From a checkpoint of a small contrastive audio-text model: encoder width 128, 26041 training examples.
Rows from expert 11 of block 5 of the text encoder, named by matrix and row number. Rows with one number belong to one neuron. Each number is 500 + 40 x the weight over the matrix's rms, rounded and kept within 0 to 999. All counts start at 0. Numbers have three digits each.
# up: expert up (text_encoder.blocks.5.mlp.up, 16x128x128), inputs 64-127
# down: expert down (text_encoder.blocks.5.mlp.down, 16x128x128, transposed), outputs 64-127
up.26:435390384516406551458553467547576506480598439504424482476556514493529447416601458558591492426523607468518406465542315441447618510459479564453400500449451449494531531506363442446574471493470622
down.26:533470442520400609494538509527558507496403464555455483470515439467558464478554479498528456454596595531479476502403490429535509586514538537532464519592506470481511525448456516495461534502544501
up.27:512487508513492489490504493515508472497493449526527483500470522507505496514496464499496493507494494495485497496485511491504503525500490504516483494498483514470495518501448513490517524505494490
down.27:501511507479516519502520479471508497507483497511502507528462502495493493494469490514484469513502497494493515510496501501485509486509508501467517487470493494509479503518498485507522517488484508
up.28:542486481527430501507515456500511528489545474481510471468504500479494471489477491454493499491494523520497511494510480509526510513503526538490503473470475477505502533518490496534536477499529497
down.28:489540475484478486514503469523493424493495514498537505509472500489552501504525540474485569486452519531535485516437541530552521486451537458511501464541553536509499467460517522562462474498513490
up.29:476481512509452533493496494493510571504482481504489464517495420474534489530590481502514510503521537496523479441487454438528495484545481535508461492474493499535497516512483493466495522482476539
down.29:467532524521545482477552531516454484488441524494486524486471463487492445507409532532536453549502478472485530502472489472521521527483487472487496584511507543491478585489505479518460480613515578
up.30:473501475487539507441501480459505462533486533481530491501506530516485445498516508518519532479437496474511475500529540509472468529488492484478506500506536483472464522536492534504514528561497481
down.30:481503497472461427509482524505515507526538509518510455508513460514537514467534444514485486498541516504466504475485495499460441514525494501489529474491510444484524459540492492488509517511509473
up.31:441476527511383540503537499427520590412485454526507497522575386508429574477611405516499461482541551458490519537531499441558514483525481503447459461423453473574613483580433473413514562498512571
down.31:546587547460618654585473533512411409481358555591510612454511528550549491419409546502550422518441427436547563475461492459515591476501395498461572576590562620509457535390533480493480448577438551
up.32:495490425482508451533538539552559580533624510541446414443507579500448403471521509483543495448600446468546445482495445546413536515510473577471489523461414418424395515496552456457602479468489509
down.32:454531428500508566491527450424486509565451489510443511467466476438586488514586523576484515511469547532456493468464536560511462430495506519556505417534563515513529519475427471525412473447531526
up.33:488521524468575558545516517515461487515511587431498492506484441528487523501535565478469494464499509471536541472484481507527540475490511498517478505425465520516545497542513491509454458502437507
down.33:536481482463494437553517520553452526535540499528499414512559451493517447428501487518494456516549519527535444511509443381444519472485460488511495553488426587496557529508498461517512467499530522
up.34:491494534482510477482505466483474488536509538481526497486471559485490464507492521538488510468465465495469541520521475528446517549545491483474503494510494466455489523522491512509538537531538455
down.34:521527475473490441484510515483523497500500482507487434503513485466512569523554494497456511498557525489500487485482507498521450491492513498505489509516516471524512490522507490509517513508522485
up.35:487471490490486462396559489507502512549503537524510491458491532520503422492523506529482550522502522425500456480543476513374522580574509506418478513516467486417474558538494484521548537547520460
down.35:527523493531496433477524519528532518545540494493547390478482423550546504471506480471465468507521523533441505501483554542497417529489522471512475454486482481548534508514502452554543467460532485
up.36:410491507551441534484521471496491506401466439528401568516516497557440547517424420582509426481497507452486451576536470386465612566469494515418505507517410485457592487471435467468477588589591542
down.36:522451560557526604496450568486515482564476514575515571485543595433504509385490504506610532467419484454557640494407564482481524498560478508506629595555608586435405526429559522475504433465451453
up.37:494542495488500477566519458551474458478496506442510552511480531474499468529481522515475502487511450545545559527526491514396483534462469480524514525538503516521466524463447514538483489525470494
down.37:468483618508504397476479534480547588504524481517469486513502385446420545420503425398527547475580539498582445517487462434406554500516482523449479525523502474537510517533518442472520524598487493
up.38:493508516496525473426547504488507545569515569533561463480462531537479446552473508502444540559510510442520490498535447510386523555594517512442465537466466471426494529563483509505536516556504460
down.38:513505549494504441545499501475590511542510474514509394476556460514526501458497548520452483502559545529540452514464499418500486484454550501544458451490502523527517534513480453568494484464521474
up.39:487509464486468522545509474530484518482510578471485501477482493483467507488548504439491559492502499477532500513461463488541491529544524540517499459488501480508468536495471506513458497535515537
down.39:500469507509517416540434541477470490454454493458480453523523466508510502477463538474469517457533512526554460531411439444494612549459483505481483506507491538490495519477483405507466500586525531
up.40:503495519507448487507524526521515512464503474537470498498498530487498513521528500515499493515569498490517483529430487494499496538509529528515465518469473487512494515485454503494526492484509495
down.40:487529519545570566510482496491545499504503576518486524461511508520467529466457560489553501467407522493500513525483570505458589517526573499515489488501542491508475554470520492503438474491527512
up.41:511539529486514474449508483498488494544515540451533470524493539503513472499516510480472554501456506487504513503555468528474507506514497477471512480486487498476488528532490473551505517562528461
down.41:522506477530472402519458471470527505507533486504537413496488488504511498507536502478468484554520543503525445509465531480481458499467580467523508494506490497534512467505461500527512533472494489
up.42:513494484504457470503491506499504508495520492513500481485503538508472501490504495504498500514497499496488499497495510504511486507519508525515493483484474508485489505483517512513518504482492502
down.42:498503508486536500493505514525485501481499521493494530478488514501456469488488496508504517488481521516496514506492504496516532492489498495493505474493514502497487492505492505473514504505539505
up.43:425472446511441530542547469509554529507524446506431516442536425433552463504596523580469511448566497525553316438566401380526584482523469532485439498499457439424536594538412440508533499506480605
down.43:519480469541533500554493459491472449493494470504489514485516436533548447460502492478526487488530484534543463539472447435513538531486489486475508488520553541527497542412492472511444523554511564
up.44:511526517498486508493528508519520479495478516500503463514514515491509503498497500484491511501522501493503499497480500497537519509522505493498477513490488521486470523493510523483530516478508487
down.44:497518500499541536482525504500480495520510503489514547488524518495512489522527510478494545475494499482484526504534491529486489530485503488476514443506489531518454490504470484479466520489530522
up.45:497460518508459481501510511512518487518513489544486487483501516504441487502546486462520515476498469493507477460493496491486513531506498505503475506476474491516509524477523491492512499491518474
down.45:472511489516581505481512478496474514485493493515455534503476490501452481514501523482495540475413498483420516511508513542483552525477502535471514497517488451534514483521508502444480508497509515
up.46:501500467514510483437545477464507477559487566524522494479485524534521453505529547514476569512494497462517481500498460490468547488555510507454489491506506525452484537498517493534489535563542504
down.46:525486536533484457555503512507548508517555494495513409464559515503544526483528492496488450502553532542467480514496565499509408528464562456495463486456485482502536530493484478535499453453528501
up.47:408489531497463421509559503512536505523575527468521465474481552486380558525427521469494521496529402466490470523630457496473528602510556522486427527415387398504516606549521546513542479576506575
down.47:452439550515553514558448506463505492545471470532490454453553445482489542451472494520543521503478518567559468468431503383445559463484498488544525474561490619449516521524451399601392523496564497
up.48:464485474503524510425504479472479448540559535465544485506506607510441455489566531541491580470462484474463523512526447535460509475456503488481519467494509466415480533567488497515486532559512470
down.48:457507453513468462542499507522524556499520463498528419511508534481506511486502437519492460523508504549445449510498540487532421527533502458503502468519456409512523476508478472548485520432489467
up.49:450527474474419520516536475508537523453499501536523538477462481470464534542555449498466458533610528453460508461496444456542485517558500502442475502445464427538568524531401499480490490566504564
down.49:487521518509526476552497521467500496460460493554470538490514459498393510453471500467501487539501516462555421502470501436510557489524457471495536503567520604505499583459512449556442498526516537
up.50:463426486504398472473494516488554537470628429517438440505554519501480486487459447507574487396478496480467426517572466475571511508450498546503462483412482505456494494468526488458580512437509546
down.50:570580413503580564511535524567409426543450558555534543520484510569590451512503600508480549573531454472430546497555486547516513462455422451470504553557573489535496524507492451500447533492542512
up.51:390396340503372494429614458510562488519643438479408397478521613525425413444597459515577540357508591499514468513471382512409557584405542530472397435420472480449542539517371475576495442497532556
down.51:564469453473403630501566454501548406532378463566512558449454487416650428557590558536516513506500583541512475392429480445529610470429501476565429486578564437537542508408409555533475466454495529
up.52:427510542469634549524487439467485476474585606440461482476518516524400493499498547465531496357524499492504557548518468517508445535501526520485496453438478466498509564557572512506443433516464563
down.52:545506459512490451552467528456409538508516506482496431486550471551507523459551459519454535524532529508483428554489463471531515465473480468505532484494510592467527507508511399472514534500598521
up.53:516468508527431453503497496491509579476502440484471487489508490469480517497487482510501477488524492461512507516509507443481475529516520539476488495502507499497506508516502486462539518496521528
down.53:495535531518533524487486516509536524504463525512448544484497516514544485487522538467549531485444475497464497546495525516509532483532497531530478509514554540488473530471511501482521521506496498
up.54:503504483479555500443499472504489419538524533456534491512506504517489474531526506526497537463485512506497517505521462534483525472476493475492514496514496520452499495486500501534489482565478527
down.54:507487503549451480521517556522513490491555485507534439500546488498530464482540457486523457505562492548503488515463505474472458490522508503529521508492477488506523557518476467503501501520494497
up.55:471545526483526505431509510495460461533515548474501472492473561511480467541502510488483548529464512472511520471518485552443485570543477471469492532499496493468478515518524503553483529533498499
down.55:498488516500454414484473494494553530511551488494547413514533429500503537494511463495476483535519524496496515492514504468445435477493512463468527476509481472511527496487464496536496544506503458
up.56:486520483531504482469494487493458488501531476487512480513520600517457458463463504520496521493499500479462531556484479540457470584485502461472509507525503490497474490491541480522534544526479463
down.56:506517474514455480500509503493521560468510499513485489510510514507488507527513459484477464484532515454480497500499516553503392516512505492504486493500543497522493481520533509519545549495492492
up.57:475527494488384494502579491512534543483494472534469481497480461530469541526564446519501452503565522481530475523472465477464496531519537513486449483533492485499516511512443490429561497505529515
down.57:506503594556582564571457515413486498497502564509461500425543498513498520373439568461571497466417469485554580514437550440544600499458516543494467475503506610452509531435514513474465463525572558
up.58:449533489505385531523552472479499491418500482467464547528486500545456519498502431542484470480507515467495461554495437402502552573454514520459478489488460489508558511491466504466508487577533552
down.58:452498596544513573514420573491522529507484558527451571445550501465454522362461586480581447458420465487590556514406552428518486520529503567508516500545547592479451542458514478513482453455502556
up.59:564497471497481492481494473503454491459497530463521537547500616538498538499445472536456499504455406456483544580532439485433500524474509491471511505494497495480468474445542490495495499573546450
down.59:467493542468436454523530536488589520527500510531528474465483508452516503447501482440498533500581499492544420545457584573485512538560499554495539476506561541529468511478562511533579531443491499
up.60:505470499501504483509537480514483543470508504475478497505479448517468508534450460521514513474489510456545516529556463453526505521481510551491475460456439493503517499513509499472530492512513515
down.60:539495570508480503531539606479528500487549519545480464482468447499507478470522551500501456519490513512556447489402544436545498510526513509519493524544542633481508548467526494499480475471541562
up.61:499524513494501506420531491487496497569490511524517454466494545523500428486529495513459547522487494437447499486510466520416516561546494477426484486528480498414490540554487482507520563562520517
down.61:508514479502488435522533511455562525555537492497519390491500471540553528476533497518481502533490514549469506492470582565490404542467561500512475419445475495545518481542458503525535451450559473
up.62:512515506496523488430547508453495511550487544532530477451488527528480454505547534514472557514490486414511471486513443502458574535550535474443496489536472515416452516551508489511475542556559481
down.62:517469494513489409513518484507560511531554501510509326484544490500521504431493492489444467483533511541456472519447558477521432513443537459547478482518483504502561529519462490580496449448528529
up.63:470468529510431504532530493473513465487546537497447469490508537479479427492479507466538501407524481487491492515483462457548529564493559534480473449505499489445467527439486487538482483497516552
down.63:468533466564530503491487471441432470491513539409414531511507447548492500509446518484459577474491516434493486576483494508552488512531481533513517500531525490552478516522554465468449539519532518
up.64:510520505503519537472501489506505509512503540492503492509493534504506466487533539517491537527525525460515493480494448497479545467546516503524483496487521495448496491530500510505495518520522481
down.64:499472487508538476527532505509515501503537503518490476455571499499536486509494516490545490523497482487491504530512538473501497482508553456511515470477497513453511489444453456562501520483532550
up.65:460515456500505532488521492500508535504472529507504553463496467476530464528572528524501513509541513494533429457520457455488535463528447543517466531508520472484504533517452492467499471489467504
down.65:517495540478587489572483514504501468449475510494478550527543470504410511447447544494506444561599504534516393498471468414494574477483425494482495540544470568530498559525471407543416522584547557
up.66:485500484499482488578534486495507512507465523516535487482489490489470509506538508454494491516575493465523494533440475507539515525559554536466431476505504446554531554500470480518455520530477576
down.66:495510542506518493528449448442464408445484504411475488478589403553481497466498519490489489456522546540557475534411515491487570507449509474564464483516500547501485550431451453530431491561546544
up.67:494485524485513515529469469477529538548504519509514508524491432499522504521545523495502486489535523515531478498516507472529501479513501503519505500464488496507485506528497487453513483474483496
down.67:542518492463569528508508520538469474504478504549534479493521462525522478504478508530538473542493503512507474502502437441475568487456459493496469543505485571478474529552468443508452505557548527
up.68:508490499468506508485492514506503486542509547522551503529475460496524478496525492490484517494526500456505512471506493498509549475524503518520477495457502509485491532535532497510518475486492484
down.68:532469492488467534540505494499492525540475532507503482505511497488496509525508482485500487526455518538495474463495506505499510494477519514485473543497467526460494523492500472538459521514545505
up.69:474510488511507515405512501470507467516499526550508495494535533503489488509551520501482580479494525446486501497467447534475536528508477494471517525509498480483484504528500501514510551531536516
down.69:524503489511482453528518505503484508552514480514509428524513508522505502457507504486502464501510511483482534518454539498501431508491539479482495472504478481515521506500482460532524484481500490
up.70:431485517474504499567504477474530561524519554489469495475537465483434478514589502543485506475554536503562465510466462451536498473530513519475459489486499500509506531508468483488444442530469575
down.70:501501507476534456540443496478488481480479465466518497456610425486495458477479472501500523507550533559521454499456454398421553495438492474508486527517471553497493542473470422537438541596516530
up.71:515477496526456482490500507512483527481505451506490478492480548484508504525483500505497505504518528490496503523511479515523504512520522491509476471509484504505490475507481469483532519443542525
down.71:525514547508490480512486499525495502513456516475473471509473506507552508522543526488483529498484545527490494528484540514525500490492466494513500473523511523504479493504537525523502515475483504
up.72:482497468482476488517488513517489493479512479524500487501502588497505492507486480486498476487500471526510501536498473491489503530509520513489515490509519495486481497483502484500500504516502490
down.72:475527444521506526482494491533460524491482498457507530476501505502487491536544470482493543465514514461471452518480511509486479502493480484500482499537510442521515489481510507506481516493513525
up.73:508498501524505485439512487465459481528504526515518456491529579508498462492496508522451527491482496461450521535537448519482495514489501472482531478520514525481494533487497492517508531551504452
down.73:480532475490455467484565501495538523525494483527510468513503489464564553452518447494500458484511532479461470480466581533497388550512517496523474455482519502556547464513498483524567492470535490
up.74:506504500507489499482511493488490507522476513508505495497497496482505506527529512521496544542479513474514517509510486503496505538511498501473482489490472484461516516547459490497522521537479477
down.74:503489529488515482509485555467527508508526500535487474511513494534521512473498504474484506487515521499542494509488545477494473517491546512463486492491521541475475505457473506521516488500488496
up.75:524494522510488486503518487554500533516594468481502428513492583541517507497454477505475518496485489500488488466530524515484507495481508555511499486451468507455479517516491494477553472452515467
down.75:505518496479516556472493494499525513475490537550495497485498491488548482535533564555465516530492507513471480462474519560493516480462518503552495469515501492505503489523492467516437489481517478
up.76:504499480500502523393548485478486469534479486536489489491483569562514388481532511509486558507492487387443474517498459538435558565542493506408480506556492544421472525486519509520539547544535495
down.76:499512488517471421526571525525539522527547484559506391531521500498544542467508484460459456487554527501438516513511591535540435565499555479464472460489485470517502478511485502532528538451534500
up.77:489522488500524482430570513497502539565515565487526473486505539496455482489508498528485570524502494444512500519517456485384548560603510494429453514507458475431482554544487502514558533543515490
down.77:491479518542499421491499533451562486580533496513507380474546449510561491458538516451491509505511480573524540490497521445473455496418542480538451452466516516496537514496471505567507501504527519
up.78:504505472506494484483513510497496474480482469531532492510503531518502524520501510484469518498502509486506497522497512494469499516498487512505501501510508507478488496469470505510520522529507488
down.78:500507530493505473521487518505513517520475520502504505498469562497498506527505483494522512489518497524505493486485536511508507524479486491460532467506484507496503511463516471512521468496479477
up.79:491517516481533504476534507529467490570500553509518494442465526511498449497553513496464539522453507441497517457497491480471539506566486518491495499509495520456445557522482491508484499540514520
down.79:491497537494504468536478573516498529538515456500502411473588473536497502411456488519474488509515527496548507521489492440532450534443495460484495498526447552527513531478438440554473515519558494
up.80:498519503524507462534498535532496517452539444517473468505529514522507532484499515516503449495503501516482467501544533461488484475480519525496486487485476491479505477500513499470579509492482476
down.80:483510481489517602513499529491470511487485454548470504527485515517552492488538504515493504505507488475459533468485521549469495443455504562490475512472492540509514504522465499443469484482469487
up.81:449485386528532534554540489502556559530514490512449509437535525467517386511530522556477529474539491492526475461563437432504535465541481606501430522558483431420415544473459476492499460528489524
down.81:479505563477482489603476455435511525512518537470466546491529455405485531536497508555454502491573487530537400511462506476561453525530462462504493475549563553499545480501435451508413509568521584
up.82:464507438433507422380521510565548474483581471509551443488572531539448473456525487499574517472534475383493463488596473534348550583476493481400477497415415407508497542590457433447544539502490470
down.82:576503466493452488484505509536566510573513469499582405423512496505550494465495556487517485536503507529497546452525532523477481451414514506524426498480485410516532485519494507535549485404461469
up.83:421375440542468533417529473523656461455577386538389427449640489461498358360566457559567424420522549501488337493638390318488669529396437549388304456492385428433604595475330375515511501477529660
down.83:510463465555453543512547414471503482471410457484435505470490479480563456413545472470531451485496596493526464552427475381502515536485465464484492475558510486512510531432460494483460533537573531
up.84:509478500530457494499522508494492526512520532475494502484463498529492501504493509489481509504482494524524523517506455499485501506517518510472501489460488474514504490491509524506493488530487518
down.84:527537533483483454535441505499500491520509536535486478493513461488549501455523528505468526458507522522542478493416544499530532498483478450537518469548539544496498500468520504543499466532523500
up.85:488519513497483478417534506467498471565466550532532451451460509510489441507507536525478566509481521412464497517511478523427552573566489493410458502526507473435480519553485454502510553567556493
down.85:519472520519499419505556508473524514557540461492520342467503514537492512490494505499492475517571500518421507525476531511524393536454541457538475449464467497474501526503486464548526517423544510
up.86:495524503496536489423532480493500497547456543501570495488466537542481441485500545554475586517488502450492494510515498492469555514527477466477493494528528521421486543520501501498520521578523490
down.86:527520514540501432542500524514529554513567472463504415464562447492512536421504489519473437509590526542484476530493520446508441540473558473520472469495445503527498499526432436522563515504569504
up.87:488471483509436512449485519509488534479504487521456520529495543485481502512511447519490514483502493515492509502522466470525488523523496520471475506516473472501513497516496510460530499492476515
down.87:493509484508505521502483512484505484523469503531503521440480483480473539509469553481488493480444507524473509522502499513528533532523523540548518505526495499533454516459526519504521495506478522
up.88:464493519457546480464495492513513442531529629509535511480477544500454475486581527500491545487498535407474518488490469546488503508530507492448493513484477532491442565592563522515471519540521476
down.88:530512496519473465518449529507516478502522474510510430533585467507493502440524492491500477560543530540471461506472489506508503497501536450459498525513458541475518543515460418571451532471567546
up.89:391347402513389506432548447507551463502627486492418399438557651538465423426645419576504534377489588495444370516503352426470559568376543518484400426468461500417580570502385443544495458473556595
down.89:533502435525459640548554490535520419496318502494474556448451405420645453545612587533535478544538601554529456427401498456502600483472502485557413516590571500556556555454414504583399507476474500
up.90:499506477504487481436542496513493526542539497487509492508462555502496446515528492507495518525473511443494511529527456536434553587565490501430505524498512496440476521542498502499536567549519477
down.90:540501497489457474474520531491520494579466469522525433500523476512532535493514501491484525514497489497483516471474549519507430496471466483505483454478485511552518489513510509538518529459506481
up.91:481455443492425493508561486496531554512515534508468526473502495466473485519619473476483514471585549472501444527438420448508517494539515549515445490480509492518507547511483496482435512499536530
down.91:506493505548566501549444512505504411480510512488500479467528481513507503430432564511480434503460494564479535543483556496517528546485533453465514516527553532506511563418486462590447452582580608
up.92:505514496515487457509495517469489489494486507509547508519501555514511479506458484529490499505513491490473490531514493507436500508490498488503499520507499505493510518468512497497532523530526482
down.92:491492529528495469500534481496566506475526524496459532493530509518516504445521467463493513518510523495533476529498487487490489536527469556464475442533502454536498526484488467458481489458459499
up.93:488472500503469490514501512491518511506534508526515512505507506484491482466535499488470480488542517510480483488492489466543476512522487503501472474501511497499463499507518491513506489487520496
down.93:524504478515502536504506480488480460484501521493496512518434494493482510527494484497491532526444480482489499513511495510505515501482491456500508480502494507504475514512469474493463498494523496
up.94:454493514540493468499519504491501569531506440536473476500515455483465503520516461480516506498546513502521488529468503465486479509538488506488453497480463488518517479525481508504541555519510525
down.94:484483531513540540491496499481516525515468503500485510478485491521476533449493531512514484507519514504458502497523533491508518502493529515514495490546512511498466528481498512471478493505512509
up.95:445497547460466432536545524490528546485502538550542502478524409484397549471579497462499519488570518501577485528464500542524478554525535467470471462455492484513522504547493482528508469510489555
down.95:495507501546499519499504475491510437514485553518468520508530446510453514410506485461537456513481551499512542525506470447470573505448498492455496498522489577487518500472489450511461499575561535
up.96:518407310462491451417574477578632552534575510524511430501523514544441455432606460442586538430611605471563557496491425622335469483478455532391447507385467396585470492659489478449577461484442456
down.96:522502488488485596474619519477535458589423559629457462402467518488571460471700584528515494474535568442508487466376542551532511450498514482514402457551555448456488571501493492563481513438504472
up.97:511487484502476510521494513483493522513481468522470485502494552490522487502473497508479481514501482478494499506488508481480486509487524514496497509504501468509484478464472485481500501481513514
down.97:504487520512524532471490513483518494503537499492534505480507479439521512506531479528518528473503466491501501496474552502499472511533497497537476493491503486508483502493477516450508511501503505
up.98:480495534523515505478487504499496478481537518497488503535519565517506469489528490488492498506493519472474511500529491529468494516491493496488527508495535523479476497539519491513517506501501481
down.98:533492491480484464484487525493472537487472499517529511503500506523476507525518447486502479516531469471488462482505517532527458503509518486491517498479529481513490464503500510481518523482500483
up.99:476424537491429502483461503456540537461569481488477479461516475467444519466519487414511495450527518467458472509494466482567508571495555530504460443418510502486460544497526472520506516479491595
down.99:549565417466528452463512472495385431513466551458467525514470492564541463465466567497459569489498459475400511557580466554526554490460398530427508493538545524513475473486586465474458557533472498
up.100:420504459446342461526572530478553581441526473527437518482494518512489533518617481550473502466597533518566433515465437477462516564481501503518453429453460504482551480488456493471564495465488540
down.100:489527524574596612525473511487450452475442512455464598445556506509476535400436558475531485458410487488528563523482549502478550499509532540466540508524518569480505554428536480472429462532530539
up.101:338320491597309555495560470447567468474572392488449438371614630502538425379565435536458524375433646522446259451503375316584621494433535528456404382464461484390642594470311408543485486499568677
down.101:543510405546448657493517438591533462456308465504509651466449393399663461517646527434561463502512618578512558421375508547534486537488489423481496501606648431627531444476419575564414446525446493
up.102:400345489580398591489523462504506470441547436464418480428582555477522446445531464553482499379473553510479277476552424339544593470407478564442372425463440488458599588462389421510488460508551621
down.102:505498375557419665516509460485555448453323509495461629439500371395657458438592489434539444450472628537432566495388543482574515512513518443478461478590645435586502514453393528547407434477522567
up.103:477482488492489515489491507510480504475496473498502457473461554506512501497478489484495478512498524480487482532472487503472502506492523506505508514517489507465463506468502473477506526547503473
down.103:504507517527479496486503496524514519523527514467495457473475502484514506461515522488476494482481519511514537485480536511491525505495488486491523496479530507503495494462489498521512467485460498
up.104:496510503493504512368572515497499478576536528551509476455473508520507413511528519523485517522531495442489496509539443516401565581557508530412474525485449495414468569570509491496511533578518476
down.104:529500520516461380558520531494571494571586453466502395470531430508517510462489543503492522492550527544523519499473545506524476521454577464547466436488469508524514497493472508567499501474571464
up.105:517513487443478495503496470496462477468498527460500547510484522466465472504530522542501514488514488515504535500487453479442509550469495476508527507524501509492488509471465525527503489536452512
down.105:518491506532473427492476490446519505505524511474549476530506435471450504503520463458537528507531514490528431523471454403414555492530420497439491506513490471513498519502541459472513518562483508
up.106:488500511510519511455537501465494488513502540495525478507470525508502442486527521498472520520506511473449504501509485501452520532534510518459503498529516500417469538499472509491535553530539454
down.106:486495501527484426521547541525527523560513506502499431505520505540497523518558522507504487503519530523482520493490536528514456520492532461490507484518519501504557520538440497537540494474525486
up.107:464473485512488513459505477517523527480551467475490465539503497508474515495484467499527522442515547496529511499519476532482458509477483484448524507462480487511516495525471491475549511460522497
down.107:580544529521480524526519526483484455558487508548543465474462481516563492510515559454537576548544487505499504471461536540499495479470534517467500483530522548488531444487453477547504506532525487
up.108:428388437573360510458535492466538479471546424505429426434591557490499433441527468507513490430501598520466390485506417435545601478421512515450432421493486478457561611489397433524485510473551629
down.108:597568464532528564538502448533434431521426481510497539492480423491652496512549589448484479532544578534447528478421527498558483520458506428493478457568649464590525481467460532552402480531487480
up.109:445483462477456514493488502476537545500532524530469521512542520466468474507568503518518513460516501478456406496520469451529511461519508568508480484514484530497501545537486501482526495458488552
down.109:492508467518540516484488506472457442423458494473501574506519498513488441570497518572467514535468484483425455509501482444513579481515461452504519556513506461509530541495516485539478491587488549
up.110:498502505520444514472555517506512529530453568563505523462447504484468491512592513492463519519516508428494489473474461491455578490588492528507442522537513501456459558500480502509487531542509521
down.110:517484581519517479508446534441497497523515495466479436476558463559490515433438546493509480494481524496548485538529495443561550505462542480443459477485482551462522537462500473566482506543516522
up.111:501491521529511483524490503539498517492544516527512491485505480491490511528512505505513476541506496471545499499524486483497489481508517478522495506491492500472493490496525530477526513534477525
down.111:478485563481528513481540535478542484493527509471483463475508464509493488462476514521512482551523558540518520476479487444487515492484516500472492496484469579523498561491445472524494485499497478
up.112:480533486426557500539487476517530445496502510449519541506504499495523489512511515540490529492522480524521464452534488450443490482467503497515495509486490481505497472468457517504533467499444471
down.112:489476529506517476477501489511491525489517482495499468508508467466454472490547478498534508523543540482511490474500486438425536469502430502461491565518455450498507500544453482503489527496485511
up.113:443521486518483473445556565495521472498470516509483504481510463515456516495518505529489455558505515475541473528497484430466578508520511514465465528536425468500519564515432464496488514525502535
down.113:481474503563543489480476548490496525533574517482467440431559509475503460462540505490502501504507539501454542507482534489491452511518492531491525519487489473478521537483530454502481479483532511
up.114:525497498486476533472473503480510481509533511478514515508488509495520486508527479465490523510479478498523494487517482492509513456492510524505523491482501503498460502509492515490505484508520487
down.114:489508523503492480495490532508486511480488475505460506518496507482506491543548523485490483532501480498499475500539499527462560468524477436503532493514468504518513529511488507503459523495474468
up.115:507552516451595491485507501516505492551513550467537502519493530489490476562497525476479516517541497482523540523537494546404470571516509452477524495512501496464432495533500508511528488563495457
down.115:495437548462470449514462492503552558512465489496503501506549376460477579491514483473515533491548548553567497523451452396419521481548484473515509531538501509505509498531477437491511534528516451
up.116:403354558614375498451540479436656450478554392501451434400579496409561468438504476445546479396438544556455280400581477425583676522481501539393348388425456398525633644453339454551510475504505686
down.116:566534358628509630478526366491382402450349453423453617507413473528569442454433500398537482471389452369459678583511453525476446581514491454377527424586658485626482457431602561478450582556562470
up.117:545406482390658415497475538624593523539630421573536364528505504585521377473561531310643486348603532330541469501441531543492487483437435616511467494354396440537470484614629555341687379410405455
down.117:558507415447683666383538555565600632639544505633485458436495517562481499422507479596615565592559468405481667398513418555335557424523476558424449574498409463451580438660456422430471542427515338
up.118:508493494484514536444501487485508483529512566488510508463467530499455475493548545481480571471463525485498513488503485502502531479552490526499479496497484513413458510556513487513488527569521499
down.118:483513513488500463567499560499513466477528497514533426518574469481509474483456496538497453513525462545483457506485541441501511557488521483558505536479487498476513503486429425581504514490552508
up.119:464512499486432494504517492535512579442499451511457511518521476468449554473520428557459463480547511466464475543524503448536495491483457505465472477455455467517564481523479486405498531505516544
down.119:507559518517537609533472562538455460452443537599519615483468507491509476424489571468498469532492456491530530464475541465485555493513425518489550564595531614495424564452520483478432444509470520
up.120:465517420549383538529596494520547553479437535528412562466461433520485504486614452466495498517588523443457485530468378491487564503584518540449437464510433383550523544515403486493452484596506619
down.120:495507591514544503497463537461489509453433517521481524514523491562519512414458501455541453485470452477614520538461540467511518528418475525505541512503503578499497519450547490458511447468527511
up.121:489529534518421480536591495480501579505455538528484530490462456516493535494646495462474480523578591419533502511419486440469516534587532563489465501528492486545511514495451494463482497581528511
down.121:500489590511493441484488527461540464514478471517488467465559465591444502389410512449546450458468481499608549557451567468499592549486511523507466474493512527497513581444533423508498477563514534
up.122:425529494449461494518565531527517495338514515549462502497448575557457519530540477590474505491528445439529421565441444489483547594448538565532416527461393475437513547402456493477481467522560521
down.122:399442529584617607510443585461559491519545561559437496418603472447420555281452521552586406409326454531486551519423500459519575501484534539553448511521502561485527517462495445507409450417528522
up.123:450499520499543516502528485489509543477541556457480554492461494498436519546533498473526515466551519456552493546492476458453485558535498513467480466473506480549516507523493519495451491596473543
down.123:510492534488447399552477523491525512501483453508515483518519406481477479497514503459515517527598502549555424515445438401457577498520504467496510487529461512495547564505496371532479468551526548